A small image deblurring model, trained from scratch.
Training: normuon at rate 0.0093, 10500 steps, batches of 64.
Data: trained on small renderings of single solids in any pose, 395000 training examples, 1.7 epochs.
Rows from block 7, named by matrix and row number. Rows with one number belong to one channel. Each number is 500 + 40 x the weight over its row's rms, rounded and kept within 0 to 999. All counts start at 0. Numbers have three digits each. After the name is the row's rms in percent of the matrix's.
# convs0: first 3x3 conv (model.decb.0.1.convs.0.weight, 128x128x3x3), inputs 35-41, a 3x3 kernel for each
# convs1: second 3x3 conv (model.decb.0.1.convs.1.weight, 128x128x3x3, transposed), outputs 35-41, a 3x3 kernel for each
convs0.77 100:522488508518468525448476499471411479451479431425541521421450532530426524449464577521521526485473419544454448509517543484431549499510504435490517438463513489456463475517448483499494536453492
convs1.77 073:536554543501525557474547506561494564491474488567585555499527441566474467524540480469505546496492480544481510462511484494480468507496418457398464483449490436511520414539494461500500477495466
convs0.78 103:468520532514536542421513606512508430519540416514552363545525495515593577449458549502487511467586439468551535494470454495442480530532496495462464506492478510539545488451511468502478536527506
convs1.78 105:462379510466484494483481451550477554595587496513525534469486468492588575485536478464507427421479512484519517444484498526574499561520565487407505499552454505505523534442528489515531502480514
convs0.79 100:501474476483522464489524513480475397400501448512544487480498545481496492481484454557410380633525646496437487436496485482512436502498541491483453532477530492480536485524535428506578422468514
convs1.79 102:546510481509494517428593485497517494602473510553545509534554568482519593598559540504446526494465451550498487491461423543442518606523520476530601518588497547585536470520516405447543576444417
convs0.80 105:509508413524495460538531496509554459508457451462525456433418417464506488499456463520481542522498521468494486482460450464516483520522515479571515537622538538567559503521477438482439488486491
convs1.80 072:568453450566580473520481492563501550534530495566480520500466497524538586578510512604517500496469451552485509472528517520535591459484502470509469545489487487513541610542476472471528418441533
convs0.81 101:500502480498567548454445456490443460464455539370527520496506562598476442507487530510518473524474488514598441469519496486554468496406439490468477497472454535523477459476425447509513432556486
convs1.81 105:512507503474496415507506441514564463449519492457536511541430519424530467499521500459477568464476503469474498485529459574469450531474450482520498515532514535593511553479473536520465582463565
convs0.82 107:505505485491459500502478475488495452538501409543446453517514554541467471425437472517538474549458507464491458528493507501483513482452435464518513437529522507470535514561499551463535531531458
convs1.82 097:545447467531544506484492501516518457508459443495544483494463518492446496481500499535501509486510498510479537493481425509484501453596511554578500524499558540535517501478477528476427527466482
convs0.83 097:443510507537462507507499521490509464493505576529481650508574460478509520510532488484533596537483482499553451486503467425529507461453483591470579452510494535462523538531568462471527424496501
convs1.83 103:471565497454482525470494460529484445462558480521520541480446488492515476486498499516498444404443468492518571537570512593494475492520524487502482416400538445542437456460506381473528489485430
convs0.84 106:457492503475496450507567487495467478507477477495466488559498505511484527546483527578413463541459503514381547495483526480468523501504490468432477406391435488426439476527520506521461467522477
convs1.84 102:478462486445462454493510406488539542570549515521522531479556547532443546531505483474484538507508512524469518522501586447497561515533527507446459572553505538496477525512530542504514575478520
convs0.85 098:509494509508591519467416465528446492536569595517518458511503537474469479486516507493479486405539451492443548439532582551441473404453523492535432558498524545574490484516479633446483518547524
convs1.85 104:476533441456426512429508517495482539447496519547584516470430478507463501468464492561453540556534526535486468490481501459475509523492493524605464463516418528516483469497470519506464488458480
convs0.86 101:485529477512512512505560577494501525560551466487448491506498563497513467514505512443488452512523493467437480467573546531508469507495486523379410529413496489533451444499463501530487464520473
convs1.86 096:387475479476456491554488547439548521512505488479474505520513505508492548536554427528554458535543527485554494510586476483521456478477492549538555549523541528512539544472445495460479471519555
convs0.87 103:418449519512444506502532529507392465551461453570597474497500486497497449513544470462449489492495526511473525465464474463502520495536515488487484496495566543482510448482489479556520579512481
convs1.87 098:541458525557504528527594497510476464482540510535541505522514561454472559542532534474485457492521524455471520504590556464542570569538534491443481489520487411530400529551480526510510468488423
convs0.88 100:487488545480546502550472521518458522457470476502407493492498513482533531486428524513477530568509518527482513536469489459503507506441545497561451519521458503526468467458517489536496469551500
convs1.88 108:578514508554478515493439518462488483485523561522509504523531557497510552570539522443496514525489484418433497509556469520478495499410466490535467450567510601530485526485538483437464489462492
convs0.89 101:477540478507479457502561507474455508379496591488449453522518469516393476447467504574450483485495488479532526512527491540401514485524438486473456510471491473485446423559544441630478518470498
convs1.89 094:462526478501460507484550459511483499524554441435536478506468456533556496467523524514476471452548453489451474506458527527527482604510525522515527537489481501479508479508472572442502478527553
convs0.90 098:443496474494464502517476455521535538471538435436443451467464445572514502481459495461494547504525503532488426494562494471506506471475463536515469424491432515515460528512520502453555451501467
convs1.90 098:474531490555538518561563477553542598519499509434473483563546539463507485505555551470508476430454473482515491480504550464417512396478428476519467540541548490503453525418488426488425442471555
convs0.91 104:532521536476515489415463511500499476430553402478502459520507473512519475559542459481451433496439463514567535508493545508537480412488477481466532505474543501441520515494505505532464442468503
convs1.91 079:502478526505532530494512529462472520539453499560446486516481520475465535514480485500524521518500533471494546475487462513552524561690587516503521477488542465519457498480488508524484489499457
convs0.92 104:531484498465498433473484460480435485578389416524477520539487511517504451553514490481422471560540480519483521524507512512549527488528514511528553498520531532517446493478547484457512500465452
convs1.92 110:513511558548600516534534499459495527584467453566480487468457448539450449499507435503533502552488444481528453528580530387549502546464486527478475522509522494521492522484464527492465577528503
convs0.93 101:529512514489484537519493509569463537482482573417555473444489532441504528529512495567452452517502483488493538518498497518567519424504524485485581575489464464475505449452499476578506581469522
convs1.93 103:419508491489507533389492447547452497527529468493515505503484463504436569491565486513545490452533490492560483426458549580490480542538452514495564499552379468487567464515417474471500543499545
convs0.94 099:515547579548574511498484532517562464550485453559536438459552465514513530459434559562486496440501507494495452449467493507521493540424475498485528550525510482572469545548516493484478522516495
convs1.94 091:520561492460456457496468530586470556561537490524516548557463495484471466571498511510514491506509453457527513543530466467516536493505569416397532530484482520509499488480557517565528510545445
convs0.95 106:473562485480480510461449570585540546458461444542532515517486542545508534479486478536514480565465497559534456485514500498528508536545538544554553497442478560565520442469438516450451536497496
convs1.95 102:469539476537555474481454515543518468537486507444481453575513496485517463479445468538538476425462444527500556474486507476473473578504490442518517493527454434571477493497501490516496472461511
convs0.96 100:502477473577462516540563559467471487614432525518462561521497510455548483511542531637561516480512442494535454466488548456571486546466472506465516500485437468464506475521502469477576471495456
convs1.96 094:461460464456533527525536524510501464452552482483502535555494490534517454528565437480546472438548448505452432516492481440484487543535435537478496519558446439496562504471460412451466460443451
convs0.97 105:465458474519532491534513576461483457392439417479457504493478477445458494474469553481492428476430384496482538492494539492476515473549523504477506470524488536503466468481487512513455435455479
convs1.97 106:479462528511559569528506455497486573489487576508473525489511509460516504524480577494463502528502504531469537526508508562523523523475494562568514475504463445472433475512545556551561504481585
convs0.98 101:504484511453514465519485448449454508469459497483396513548538545537507527484518532504368472403413400527493473490528523481525449512478499467429507422416504487516464530518491501607533522512523
convs1.98 100:537514431553548450430565476528557517642589495490528529451464475509518506487495505443495484450533526543569500540425469489492451473504459496504481471445548534535531449513500578514563546519519
convs0.99 094:452476484496450549525674621484469525496492509524472561461459519484488498549551546502547486539514486433460510524488479484501538502532437501491487505481459530395515538543505478546462431497545
convs1.99 106:496496427506501522498436498470508520484621531495503555426410458493492451479490465462486537401452527447421510503550481491498494455591475510496471453422477426484510486405515498454538526517574
convs0.100 098:441490506490471492454506474478499553428508579457449481489519521532511524467495549474531446505509494454462501469508521481514461466465501462483460473454419519488425482561539355611582484476562
convs1.100 093:526540503495526472498481509500454539475464466492484544459437465442505464519447490484472459367497558471464579496463516526492451484511525574480515442542464503487501464477485349375591494506559
convs0.101 100:511579590463490519503476503480490467592541591615476458479507510522473469512478496602446530433515457555507510507533526478424474534535535451497471413423429469478463463498508495460461500510457
convs1.101 103:477504453553503512467481519526507391508505443576486498527522531463432526510484466494490457525536438469508476504466584398488503533520514489486484499490523474480592485502537495457487542500481
convs0.102 101:494505540512459477399517533558460470442496494438511482563471476468498497500533478524575501423509364544443481465491517498482480432431475518584551448494515483469452524475452488454501482448446
convs1.102 094:481526441506569456503534493495546589491523523496478527486483479488518515449522481529537510524500546519556550485487536542498464501549513548474516443484555504474537579543545545528548474548457
convs0.103 104:534466470462484411499484445461441467423382420443505496456452477489512484484460449534517626510443563430446472545512551483482519495447482501550475506538494547532487545469483530492450537509458
convs1.103 086:512593530541602479481544531489554550499575578572560515508531512497465479502529534554540538517554533501528609469489470495599481579511525507495433499505567555422476439423492435491533509519423
convs0.104 103:476521498558516512483500554504451549578422664573443510435443472530468475520498513592428498557460470472538462517500493485465497504532522479516478507486513552502553501484470425510477501490516
convs1.104 114:508545494484496497533517482474560512377572480531543514525522532549607449564511499502502494514583498506537471523501474543417599466482509424489490497541448500519545502536491579514519544479470
convs0.105 096:524484483457509576529476491473474521333550559533476500508493458571510560461512461517465550577511498538532521460481474538461512527507546539474455511489459478470461425466517493490586463442471
convs1.105 105:456545419484470513502483512520472548509414530563494545520523496503512442552535528521516486463535442528475505492520516524542561548517503531491517539540620493513458545555522498588575486571540
convs0.106 101:564586568502492474490484515471512487465469492501500435488493481494506521437521511508513466471513504458497476490514511498448474442474437491545563484540482545457562508458487474496495502493492
convs1.106 097:457464543517521478469485475463469501482545500481481485530583569567491525496483560455536461430534466514496455445489477456528469477474467436551490558494509506440520505466449507441431470440501
convs0.107 099:533542422526480471495512471508543461510523576485444403525495421533503506475556487519561491501508474548494567551492457455512513541484517479509593463559423429582587444495468575478498458542514
convs1.107 101:471496466504552442494555524548495444435512463492501516456475451513440419562505500419503454516477509489512503493481602526509467485483497427456553503427536432492536515453527536568521566489529
convs0.108 102:527610553488482515483491506485510483535549509508439501468496484530508497566551504463482524525488464512535511487520506493488521550571436594535516498498542564471531491514477505485518478490485
convs1.108 096:559534508519446503498574508509420486454425485442413474493467539499583533491495524490532536539439474482475512509438558492458516503510510454484492482512520500500420519509484531421498536520480
convs0.109 101:468396508465513481512587571489478463526393468505536376538572523562527478544549497566472559445619524520515500507446485481462474497450514427470465487537448506515517457511475504483512520464532
convs1.109 110:450493479525546462479466573527509542536564587508529505523539457546424477460526490512510440475486479454479503487532511515597454557497468465505508482512464505455562515497505524522462511532548
convs0.110 100:554448521530456474556580517519479462474585538484538459494452480519488484548483521502506529431535486460496504515506498517535451525498516471578469426428480478527504478459544512438425541556454
convs1.110 104:529477526563474538523529554532451563445466511511480517486429450524499478516572539447553508440499490488502507456485424426402485503499447538455479494538534525443534430451480488499555470489543
convs0.111 105:544523463558494433448470500452532493487545374527461497568429426551490461496527501508510445481458481500464531523550487523490474529472519481508421542481488502586506516499458598479465508491496
convs1.111 110:541499493543445451603499509526548487598490463515460474430519518506443431510470476506529497504497473588536508535521555467540491472503521545526524498515520466508458475517449504618375519420474
convs0.112 101:519524527543496471528540508502479518519595527564505517515527461485496502482509505466536429438462511420501479472505530447487482456507482540503464432489454460420450493460447492437508438457499
convs1.112 075:529493419488458443565534454465524499503499483450487475442556570541471521542531547520479567498464561552499550464510506451573530453569459556605573588529568507489479472470558479483516514518491
convs0.113 099:489518513543526574482478553556507487459513509497491495494502432454488557442436449490535535507463483517532506512500441592434464514479494410568437485463570495550460483511495468532478487479500
convs1.113 104:517502478549433501461424546524500505502562491521566478493563495486551480465541476528489494499501446458460473510558478580538489537517520545574466473438477571536491531509478517473447526432518
convs0.114 096:596531459473496517482559516489470467473455444483530542516477520497551453471515507476424508442564517519578464521535507474483446464454456498473481521456523553489460564549457523490469510488448
convs1.114 091:414495489509479463523454459520463452526459524490440511527559532481495512530590588514438462510483528455519502493484462549487522525547501506559612530509513539457465559486519534496521540479488
convs0.115 097:479551447463480484494461433492461451481473556625584605521503502534491516554556542501422515475508532509553490518509482488506500522476533446502446364473510512534487512502552415510534470492480
convs1.115 106:468514474505491472510434490366521454389479489521514484461397460451454443449472479511466550492424504506523471476477483429445487500518491474452477504507555537512505557460489546471544454466481
convs0.116 105:464488467470562555490549505515580544439540591500543562432529458453519471478468484457549451557506478528546487512558507500525485451532479496467506557494537483528510454526495524483397464484432
convs1.116 113:497444490498537515439402472510449546468461528542494486472471426438441458510457519454431515464448516507399521466538488502543503518519570560439553493530473561484513439465485530508565522489554
convs0.117 099:520475499484454521449420525535488472397499408462543556469482459516528492511481504593554576488534435492453533472474528510508490477486492499564490533442534484495468451495467491476407493483498
convs1.117 104:449534485518533450461550473481450529589586616569541538506417471487452471572546593436470491469466471442528504494436477521521500517518457461536469445541462509476497530500543528439529558471512
convs0.118 099:540506519500496505566492502573472455530429535562483515515548536490533503491501497532456502539549545510536564448472510483479478500479474406457443493537477444523449444498492483552546466541483
convs1.118 065:487495534508473503486460510531534535548527530524456519476486534513512458541497473562469507522547476491520461511487495527583528562550531567523507505518538525501514475448502471468485519480528
convs0.119 101:517474504483520516519511474577444520545505472462566453488524493547462474483525506508529441421525501523544554477476490484547436463523499435462536407513558452426496524514506485508526484527528
convs1.119 106:471567502514542483497540570584542547484470435471547428491541504531514607473455528477549523511598511502528552487555477458551494517477481513557505600521509499542545539548457485494440481457401
convs0.120 105:451459451539488517554569520500535436526466556501536446523501520475476524509467519470580511465485502552485528504473542563512531499504484509511449439555485492489464481494486512491504498478462
convs1.120 098:548531510480543567605523498540494473499509462533467534461473507441485525492546532473512473454576510505502536469483536554484490454515452535488498508466461521492457501568496462461533527571521
convs0.121 099:463482472490526533532528476477519440609550481559498415512560543451510477485480547498501424424569527463490508476516574493540497466436518480483453489515511489534468573573485606425506593473543
convs1.121 094:520483526516513494487470532479525531400461486502488510561445479476503521445543522546515492535506556562531488487509537478490478468553438453502497458494462546528487500547467508462447596511481
convs0.122 097:415550627505530490523430476585408504524539551487493486474506460503526508564497443467548586503481470518552533489491541498551492513427461502544541490536531476529409442522501426543495483469532
convs1.122 101:506579495540448533487405500524510506504502442551515489491506446539540519495537517422487458517512535476538499469499471470429518452460507473532498416438480486508501481541526530475505520480504
convs0.123 097:568495481504553549442578522515545500549494487513493527437547448513457488488532507487466478518575591502468527529499542559465535418471439546527506451466441534411533492487485429518472530579546
convs1.123 098:452408475491455501482472416524472506490488467531521553512512549497527570517516602458411476466462502529427501529430541517484449479502450504543507556457576510471538546404497576433532518491526